{
  "encoder_arch": "preact_resnet",
  "model": "image captioner",
  "dataset": "simulated telescope pictures of galaxies",
  "train_examples": 195000,
  "image_size": 64,
  "crop_scale_min": 1,
  "horizontal_flip": false,
  "rotation_deg": 10,
  "tokenizer": "char",
  "vocab_size": 27,
  "encoder_norm": "batchnorm",
  "encoder_activation": "relu",
  "encoder_depths": [3, 6, 3],
  "encoder_kernel_size": 3,
  "encoder_stem": "deep",
  "encoder_avg_pool_shortcut": false,
  "encoder_widths": [64, 128, 256],
  "fusion": "cross_attention",
  "label_smoothing": 0.05,
  "decoder_width": 128,
  "decoder_layers": 7,
  "decoder_norm": "layernorm",
  "decoder_norm_position": "pre",
  "decoder_activation": "gelu",
  "decoder_mlp_ratio": 3,
  "decoder_head_dim": 32,
  "decoder_fused_qkv": false,
  "decoder_bias": "all",
  "decoder_qk_norm": false,
  "decoder_layer_scale_init": 0.1,
  "decoder_parallel_block": false,
  "decoder_inner_norm": false,
  "decoder_drop_path": 0.1,
  "decoder_positions": "sincos",
  "decoder_cross_attention_every": 2,
  "decoder_tie_embeddings": false,
  "init": "xavier_uniform",
  "residual_init": "none",
  "optimizer": "muon",
  "muon_scale": "match_rms_adamw",
  "lr": 0.0051,
  "momentum": 0.85,
  "nesterov": true,
  "orthogonalizer": "newton_schulz_5",
  "adamw_lr_other_params": 0.0029,
  "grad_clip": 5.0,
  "steps": 12400,
  "batch_size": 256,
  "epochs": 16.3,
  "lr_schedule": "cosine",
  "final_lr_fraction": 0.01,
  "warmup_steps": 1240,
  "weight_decay": 0.1,
  "adamw_weight_decay_other_params": 0
}
Rows from block 7 of the image encoder of a small image captioner, named by matrix and row number. Rows with one number belong to one channel. Each number is 500 + 50 x the weight over its row's rms, rounded and kept within 0 to 999. All counts start at 0. Numbers have three digits each.
Before each channel's rows are labels from the 100 images, of 14848, where the channel reaches its highest value: "responds to" is what is common among them; "colour at peak" is the nearest of a few named colours to the mean colour under the peak. Only what is clearly more common there than usual is listed. The data: simulated telescope pictures of galaxies. In brackets: how many of the 100.
# convs0: first 3x3 conv (encoder.blocks.7.convs.0.weight, 128x128x3x3, each kernel summed), inputs 0-127
# convs1: second 3x3 conv (encoder.blocks.7.convs.1.weight, 128x128x3x3, transposed, each kernel summed), outputs 0-127

responds to: two-armed spiral (55); round elliptical (43); winding: anticlockwise outward (33)
colour at peak: brown (54)
convs0.59:513422520592504478397513478492424439457501459511617563460454488567593492438571498420450524528483525436513474449493500417479488475485468497487425483380588497449444515477488473520428440509419398500402477460467447467525493521431473514537480493518509487453566536533452536548380483483434464445514447435468496570498529440444487481444487453502561459443538510506465615467401460417427504468432
convs1.59:610486511525423482489525468458460496490535503499559498381471475496496568508461518458530462519470536601450451553495411420475592581495539466508550444501497433548515539389567561535517497535589460507468431537371438522498522476511516435494500572525569454450388525417531384402527443573484538430497535504498461550449540459526507530530537473499461558536376485494500589500506438482524451535536

responds to: bright star with spikes (100)
colour at peak: brown (95)
convs0.117:513445508493416510495429470479423518455416413477435414541442531453512510476474500503531430489485482515412513564502454463418487478440449452538519450501550465509468514542497606439488437520505539517464450433621576497548500568578447550474509427547475470412432484461525523589558432440491474383467464483441480420522619488493477509460381397409489488512515452532461443471491515476419521471512
convs1.117:574534502476486535517525453518490477430490535477413560483469454497515458447449539565476444547472541445491481491444544495519527472484578556522506489454534512510500497416575498494508646474420451541553463395573497517538578492578477526449545603529441440393393433543474459536503401590484609488532464559490464528440592401486534588555479470494497519503514455501395487532581465490526547545543

responds to: two-armed spiral (100); winding: clockwise outward (64); tilted (52); winding: anticlockwise outward (36)
colour at peak: grey (87)
convs0.4:532447467482472342531402517449486466484410452478514497478458503445479567518515474476499448504547421491408464471523425505509455500480460444462434516573476515491428462516467444417433456410481491444443502523481541439429492540532522589440425527540452469482534516604425455439509439401434458550547466526503433454504478439446522499499465509555499472530485542503499434514393485651474424414464
convs1.4:489544530476488491527452521443541523444469483487399480519449438541491550532480390480486522468436505441540412579489502460455482484573432438462548487509477485518540461520465457485568515521477547569543535519556517544478469574441518537606508532389496523535479462397563525492431546571487579656443571444467513530543528435513623386549462525467464443506520482561522589498538467555429484487402

responds to: barred spiral (100); small (53); tilted (50); winding: anticlockwise outward (50)
colour at peak: grey (62); brown (35)
convs0.93:460461488544442508454469448478450421463569487518610544529503548529445437508508510458492563529551445513485476477484450514509449588574543557415467485463525530441511494481439450508467492479457372476488533478430474472421536536516466507487435528477473483561480457411489486447498549571508434393529546569407465499509486497423562461493517576389471489547329438454542547528465445458643506476461
convs1.93:621492510490462543499498439485406571511560450523628509548513560514538563588561437467489486506421463509525420536464476492446502515469458542468437455525487539503521461474539480591537480508421462484507526589501535574543492428538566467492503628559506469465510526513534481459479552622428536477500594438505518533485553476551494500501479470522545396631470495551454516417462465452559422507620

responds to: two-armed spiral (100); winding: clockwise outward (76)
colour at peak: grey (77)
convs0.51:504545509476445533575442487393451506549492556437472547497567460436605467447535458486491500521469678538446491550625556494539431479504527527459457541451555583532437462506500428432528489520500541464406505557508552501488489439499446460490527496516477470500411450407401503559426490541437472467454517389519580502502538443459563458497494465496431461477528464491520552503472548615550549437477
convs1.51:461577512548466495536464503561523460465444543450505483530460490465571531478519519613504473530514818496505492474563423508536424499528495443536546469483502562520466503429448505462524477460546422550449480524524494475476441405598522445444479596492487547508509494487535513492547462444506508445478451499510439455477456501445622514508489487543463537479560582479478554468501504469493519494463

responds to: bright star with spikes (100)
colour at peak: grey (52); brown (48)
convs0.45:521421474528565455421470510527590477487492420478493438433384431447488549456489444473423438518466457461549510458573549552443468516473473396499560510460493516449386511559461456421534535595473565526502479445505459528513481431446421465537497407430499564501489552501517567489430481394502482455447449494440482514426495437504390547563506390500539499497467440517493464445466416467441552551485
convs1.45:559447536626645474535491479417493478462460579510398544513495453410487498482534549567546482569487490480468446539565508467394447606504553548495451589468540485537586522400504541519462489538518500448506452483505524450568514466500483465443483631481488513399524504557474486390531494586519561400525550498472433432477470484451457586523447525475470540497532509496577543475552495485523538449523

responds to: barred spiral (100); winding: clockwise outward (76); tilted (51)
colour at peak: grey (59)
convs0.71:424422485510512404476473448491473428582537450426407485450409490469421433540459472479547440452569506450472386538513476504419456537461552495476517404490541575426565462512488449539505452461452494523525471544441544475501470481493530465488551402436510514490324506489518465536513522447438481444450434530511449469468570453484502510523434450516539568439517444515522457441423499512417509373500
convs1.71:485466487428534564474565450465380475514510539520499512507512467513576476588423538549532410457498483487477463533459521470550586497443500564598457487476524475500444484399565541514511437507558441515461523489480499538506385526513473605436492548543446523467446543433511480503507514592476563456450572505585389495502508492537586444519502489519467568470396561489495587404519409462525456382575

responds to: round elliptical (69); barred spiral (30)
colour at peak: brown (81)
convs0.73:504491492560458487467571480484447429479527478463500492563637523432600438530511434506480528475461454474430462486558518565508510533521490447498480577482520477479519482554542428465449487505474448413515549495561523498456446533511515524661340445453461522566539490531513536531447514519543496486587514386489627464606513480489511515469528482464503505515483546468454453511485592414566638507537
convs1.73:481482508472533525533530540513471463426531506524511522624508497452526571460491475540502558504503420512534479499625489507549449504519508426499463582514503520500574441470461549503513467595473540495525632546523480466496418548559571553548409470514505491469391505438474593434503474458381523530540720597439514507565483482509528444536444446445503513437481460521493482536509461536502577498509

responds to: round elliptical (100)
colour at peak: white (80)
convs0.87:538440600534468500507523530503606627519454581474433518579528513484458445556510490464528512553491474469455504585451543466453489476499561559546466517470464484539471469476540514496440474605424511493542590455509490487519507529520482591584421574382603483505529520439457440451476525547625447562525542471443480415475486469476538513516471493505472578471447491534496617506532474393532567455405
convs1.87:502550472423549450486512511523554499502530478496515632481531521496455581594490520488511509473535464492536458619458518446516525452463452574564477504514536554500563467472534461508435566573409522506440473450466520530536462457503508391532500529443556458570477374492553460527531458636501439504478694496482507478486592541484473506494485551503491492498539559471509677487538489494439514511533

responds to: bright star with spikes (87); round elliptical (61); lensed arc (25)
colour at peak: brown (75)
convs0.37:540567550484523545440512443563538455438463435471407456483494538487464455437462561471497452502489591539464492513538540553516450493477498482484483506591478451380511445564405486458468452533516493439449562446392517439535539426520485500545303464449428458542558502423552466479508428445432467411571398533491525462472556524476502419535503501520510473472566547514498480489441541447463570555531
convs1.37:551479458522510490465464504516510426451492515556479531585548491471564555510570438493491543517473447492534501490579525563568488566471538451515522558485513554497575537446476485487528481576443533450489516561496520504591521452525555402606442459512544485439515483477436566505479559525485482516556730504458627506594563526536510535482492399445510543455377452458518529544431576541486501510490

responds to: many-armed spiral (100); winding: clockwise outward (66); winding: anticlockwise outward (34)
colour at peak: grey (95)
convs0.85:512479436472531479524431551532509493509532482482543492499488423380397500505469495455501506542528403545532543427468550480490406533544488483488414502608492477545473480436502467510421437522579454496498491487588467529480441504530479435482485399532501611428526487428522479488412363477498389442484507427527471464420481460438370544434500538477547580493477479518424393491499437479470461486543
convs1.85:529562481543509510500542442510522488540459489416516451521459387518603463394544498497586480530588516476572621497523541502616517442485510456576579554504493397499506554489422481514481483577451414506487451508586444522555409516541539476504564573556610511511549457511595467460457552443564538487487521407474500517532501428459530469501424540492516438438550562460496516571525446433524479530474

responds to: two-armed spiral (100); winding: clockwise outward (52); winding: anticlockwise outward (48)
colour at peak: grey (63); brown (35)
convs0.70:506447453454421452471494477501458440490475506483520514422481556457507462503553513480440435525468369545437599470449416516493507504506497464445494477388481632451456506559476482423435506468467524457528519403484536428433505557454486497534505550450439505537489477385418483447458462459398484435462503455465478491537487435459585556547495402500448543477410500505608478467457508507458474504361
convs1.70:491534484404578454540524475439529495457428530490507489409489518492529566502554483522493524465533512609502517515454470450549403514524460488494418414532456503492493387447500483495501463500571477467525618477533510544506475570505445541445535653487536493467485560445543485494452480583454456521449480448518460411516464515538650610540611360463515462444415485485531544465484494480469489553500

responds to: round elliptical (52); merging pair (48)
colour at peak: grey (50); brown (38)
convs0.80:462464544492492469490540513472566583518344496431525420544488476422468524479497494483449444433530445455469481450460433426475462456418530450453451464480484498392440441476410568461389464565463526581494528497482526503518580478580485471517518455477515435475577493500473492453457503574505407475496461606439493565499481516472471395461455475546540401341478514480529501488500497524436432458487
convs1.80:461461473530399521459463497446466528427509485464633451569515410520478502484422497600538546501504544493496483584496474529482539503569452495438521500451464500440513615516479456539563445518485435488497497443482504566528503456421516530439431479458502517459451575484390497459531611519548484577529473619467502547500445510522517513477410563535477453452449547528658527545520433560489425416440

responds to: two-armed spiral (78); winding: clockwise outward (59); winding: anticlockwise outward (41); tilted (40)
colour at peak: grey (86)
convs0.55:503450498507459374573527567468442509511539503512555509576549578425600386483581452520542536503501548494520502527565524529496470515425462368536493515482445514455450532496497446397423531502469522491478537393410442483432576565516484480499478560478452502538468500503423440485490451463475479510436494505455475543443455455377608558522495456444459481535462494458552499458383536578576464484462
convs1.55:529562483524474541464461519524454497445456517501446583532507489525596519539499498522548410449479680460520438474485457529520527523510414542487502478494475441531575400375424507570513491504466427477562543565414528542502472463507523528500483444507510441500459573552543472464514535466506470451440434485504542527578502455593639457546591595397463616496431498490466564497497478468480498498529

responds to: bright star with spikes (99)
colour at peak: brown (63); grey (37)
convs0.14:479358577525480551558534488503562515515527582485466495531520503502521488478452481505444534472528483488513427589472474552480556517548476654480477472590450432450504508533441489480427480495557485549461461489580533525569460504501549454446372488514631470474454516577480433535557456538577472500575505446438523484511461672597452485525557504483472527559474451493506462458457493425476576545511
convs1.14:487534531496425571523456506500518436504497534380461472481486484565476423484559517462520492515487409559491357536464458527409483549571514514440478462488451518494469408442603501495491514475454442526546476512500523484495468421582446490544432691467507478495501496536508535523513544448510556462460495453467443489481513461561493389526485409467619530520468423463444518400398495473416525464490

responds to: two-armed spiral (100); winding: clockwise outward (73)
colour at peak: pink (58); grey (41)
convs0.120:490465489457511468523490469364480516456460587496451498475475433426502461509534491511477531457453507522458446545501574419501458461549455417513385488545417467533363483503507443480473488505494617501463497556570511513466454526469496460486459494505455503538531488466315492396408461475442415612492503522496496468500452519464520509575537480478490582482393411482502455512429461508501440538407
convs1.120:497527462431487475549463517590532572458507482529388447481551485436487502453500496456458473526518665543448535489494497481491420492529501488489561461568396493464498488656505489493491532465519634469522547539464589502418455497512512512474470512455501566521504517508588492430527511486436469574479465508480549541494481525403693532577495493509464482432459545474582499503433490527460467559427

responds to: two-armed spiral (100); winding: clockwise outward (79)
colour at peak: grey (88)
convs0.63:496459479456440511487472444447456498522503466536464452507512533503550418454518480404473479468425627509424495583550492531496416544431499476587419502451433586495489496557441408471456509429499535450443500450570495515456501466427479510539450499476478415517418511489412498473485466444466511605552469436441573453514496420462536415420464489460425502507478442453482496506472603656470468471436
convs1.63:434490471502524536455449527496472474496478485411518469573495538455576485501505547517482478559488804496518583573540445548486448492476471516542601489462584513506562468467490444532501518519536473522512507452427537469510449445478478521505532525534542489447488494493504499446486530625473482430542571508507498475471510483554583507462411508494498492569478557434449609523436419512526506430480

responds to: many-armed spiral (100); winding: anticlockwise outward (53); winding: clockwise outward (47)
colour at peak: grey (87)
convs0.65:471465547505455491442508420544431488474376466480455519457473500503559582486447519493489486452502469491514483446563497537464481451491500460449469508484466513543502431568436488398459525491381572620471534473534596547510474391536542523479501387490422473468572437463486551458542544495466451436594466633492514523464499439480448519448497511436455517465597560460478402450510438506479500416400
convs1.65:531511522529555549517538554443467541464489558479449470565572468542523457446496506590479540563516491498479491487575578498513492528502501448496506554576464446554504417478543474504555472523495458639499479437475441469416510453543478510448486527453541483600394414521548580390460612548494646503515423555483568538414511513532509535513474462464487478507415451610423442532533442474580556515480

responds to: bright star with spikes (100)
colour at peak: grey (73)
convs0.94:425513549433441445494464409455559505543495436577610598536491540519381525523436518576435497507495444582527540554470509474558490508487524530509472508500483486565561449403511341491399516493543513472546585527517563543493440527483489574479520468456508474457493471543473463558521559501473480464554515381501460462506486487513378528506475433463445602543474573480522500505457404407525489456457
convs1.94:496417500418457424471458536516456555494477523436422474500478546448504478408457474391534410516617446519493480507485451490425572571473489427504512438537391468491479420416522572581508521480498451460537393583447462452509451487527453497529438467483550531474506443528531443549509580485496507474517436436508488451518490502628600539540488419522437556516448557513470518390446525517572455458509

responds to: two-armed spiral (100); winding: clockwise outward (83)
colour at peak: grey (86)
convs0.79:498520426509427536540420537484535483532507427528533514495509544443559481474451421474435433532444669499496496535522486518452481531379540501399424540467467503593416504546487463420486586501497509448461475402452427492485542489507529402573478443504508459538524505407443487553476518478468471548482466532482453469491515454501601461531526446469532459480524440503461331454478516613549494481454
convs1.79:425476515471506519444506491471523456383427507503456558435544575549593460534476537537513456500484703464464533543509449420494428480508466549521512426452450466543614469437469481566419535500523456448524453448465562543494488482477554505493525514497453478528394518475497390554507641542455480401489468440512507415534542539503549500485492558487488551510444536517455563543514450557511545502416

responds to: two-armed spiral (100); winding: clockwise outward (66); tilted (40); winding: anticlockwise outward (34)
colour at peak: brown (53); grey (47)
convs0.102:481452511474456465454425426461501547478520572547463474455484312515573448459516474528385438537445588478504465527494559456497433476462520453513482503423451574450456481494421480545439481490540597453523447450470431430542530427426490447499453429493484497512521511395429551522467470443527530583521440456444503508517517470428608527573516462464431546464483476536529446511521513503410406533543
convs1.102:508460557457431479482472470463436465534481495429459474523451523570582608448457420538515386486522617453561492492543478523473590500478457514471453515406498489461503572490540393490571459540551547447501545534447483578529518429505522528530591520448437456526616429503518539497494510475493520512491464499577515456488448481529595553524446569455462470501467527451610606522485431461426540467619

responds to: two-armed spiral (100); winding: clockwise outward (89); tilted (47)
colour at peak: grey (43); brown (43)
convs0.35:480541471509521452446480480415460543476462442513547437514451455436529437418482453451443482415467545444537482493495570463431486476455528547456502416424561547450460402660444470420502484554551540524531510366485438518502516344529478491491492429454475465453434473493484511481491465517459463504442458509514532456447549443504548583504436584457430405421525439479510490483507507467463593520459
convs1.35:464456437482488449548493463494494486583476530538444475482568543471592451549509460556517510617564533543459478533498575508513494485612523443526468620535445535521556425418526538474546477529630458523485393494459429449533526472574525454484524573489445484500483439539482435562508482487458486466463615435450459513581492522520639528517538498521493422482419487489578521490452436457509427604529

responds to: bright star with spikes (100)
colour at peak: brown (51); grey (49)
convs0.5:409543422487420488473545442515496406576460541553461487425536490395507490403445452482470468492442491545496557433488535535457572533488433462415502460480547493470535495521462481463494552517474575389469463523499557520558460471405469435526461425472490507540507525573483472619461358377460508503511458434474479506481513575592446481478482422453523431461492477482472470482372451450481496486541
convs1.5:489482534473502564485544467494523575571532545509461489553473456517497514419440424410522417504506546423642493502444506412585510508415512511446484533482446467422485473475477525492487501570426480516518417430457410452504483483521512417537449560481495480383509426573522474569486527583532500452485434441523487566505569485534445468488481524475491420480615533535447507410428601424518456424561

responds to: round elliptical (91)
colour at peak: brown (90)
convs0.81:446560449438489439405497457494336437456471468459377549533455420465449471461512456450431443555499503512506525397514450482543493466447486465487439544524430543461529441588534527533454510496436434598467465491525505441481365536436568584528459539538464470581494489514467525582516372478516508490532519510501496432432424517461517511464493540502454494480531409485512495459506496397501432494472
convs1.81:485411564467549529541554450468561638485512436471486518557386564470512472616542492472552526472430472490479443532492562444554449529526542589551498501521623472554480469424506509379535490528504560567505520494400500627488478557447456382548471540518579465446482570513481513539512507529468466503573550505392453529515515527505474438442541560484450483483540522467500529509613479463477523475511

responds to: bright star with spikes (100)
colour at peak: grey (100)
convs0.124:529523499451510553443475521463578475458431578499485490569462474409512481616548549555504466551475489595457438550500562486447509547545469529455446506602491410453462474476479510471499466451475504507516521477562367488643518485495596488502562378502523532495503514579491528562435564481438519447467503466579568535487474496525467527584436445475573540460400387512483429567498456488500508542435
convs1.124:437511557524470600470518466498494450538445622502440492480511461550517510486518548401545433494516419542489399454522509460437556455514444514456391471531460490505487448518522529456474547409469436429491447432475454501481496510484464436522476498466557447490478492632465491514491531490498510420486469477513457526463497617688515457524542424409433506512528441501451458368452510504474515410473

responds to: two-armed spiral (100); winding: clockwise outward (84)
colour at peak: grey (72)
convs0.127:488386481466493406509465454453544550448457582574489463464455396439549488452523403461467515493457529609466463463550544460470447486505505448456454459457393535487421478502512462402412471493488582472572494494499504448469572567406450482484437514491461503468565467472462474451412424469536482655493499473458500473478435512439515513512504449563455523462422452472545536476488380524457458502440
convs1.127:469435526494472448485477497513475447469532468415476453468507458537532470508562539409509434462557674585437555503514462459423470529437469472490526473430498531408570495536466456525474461510526521514503472415444493558537547526498467433457580465488473486461552466439554471450450495501526514670439483522445450444471467486432544637547540459461468508423469549510572551427384462502481446486466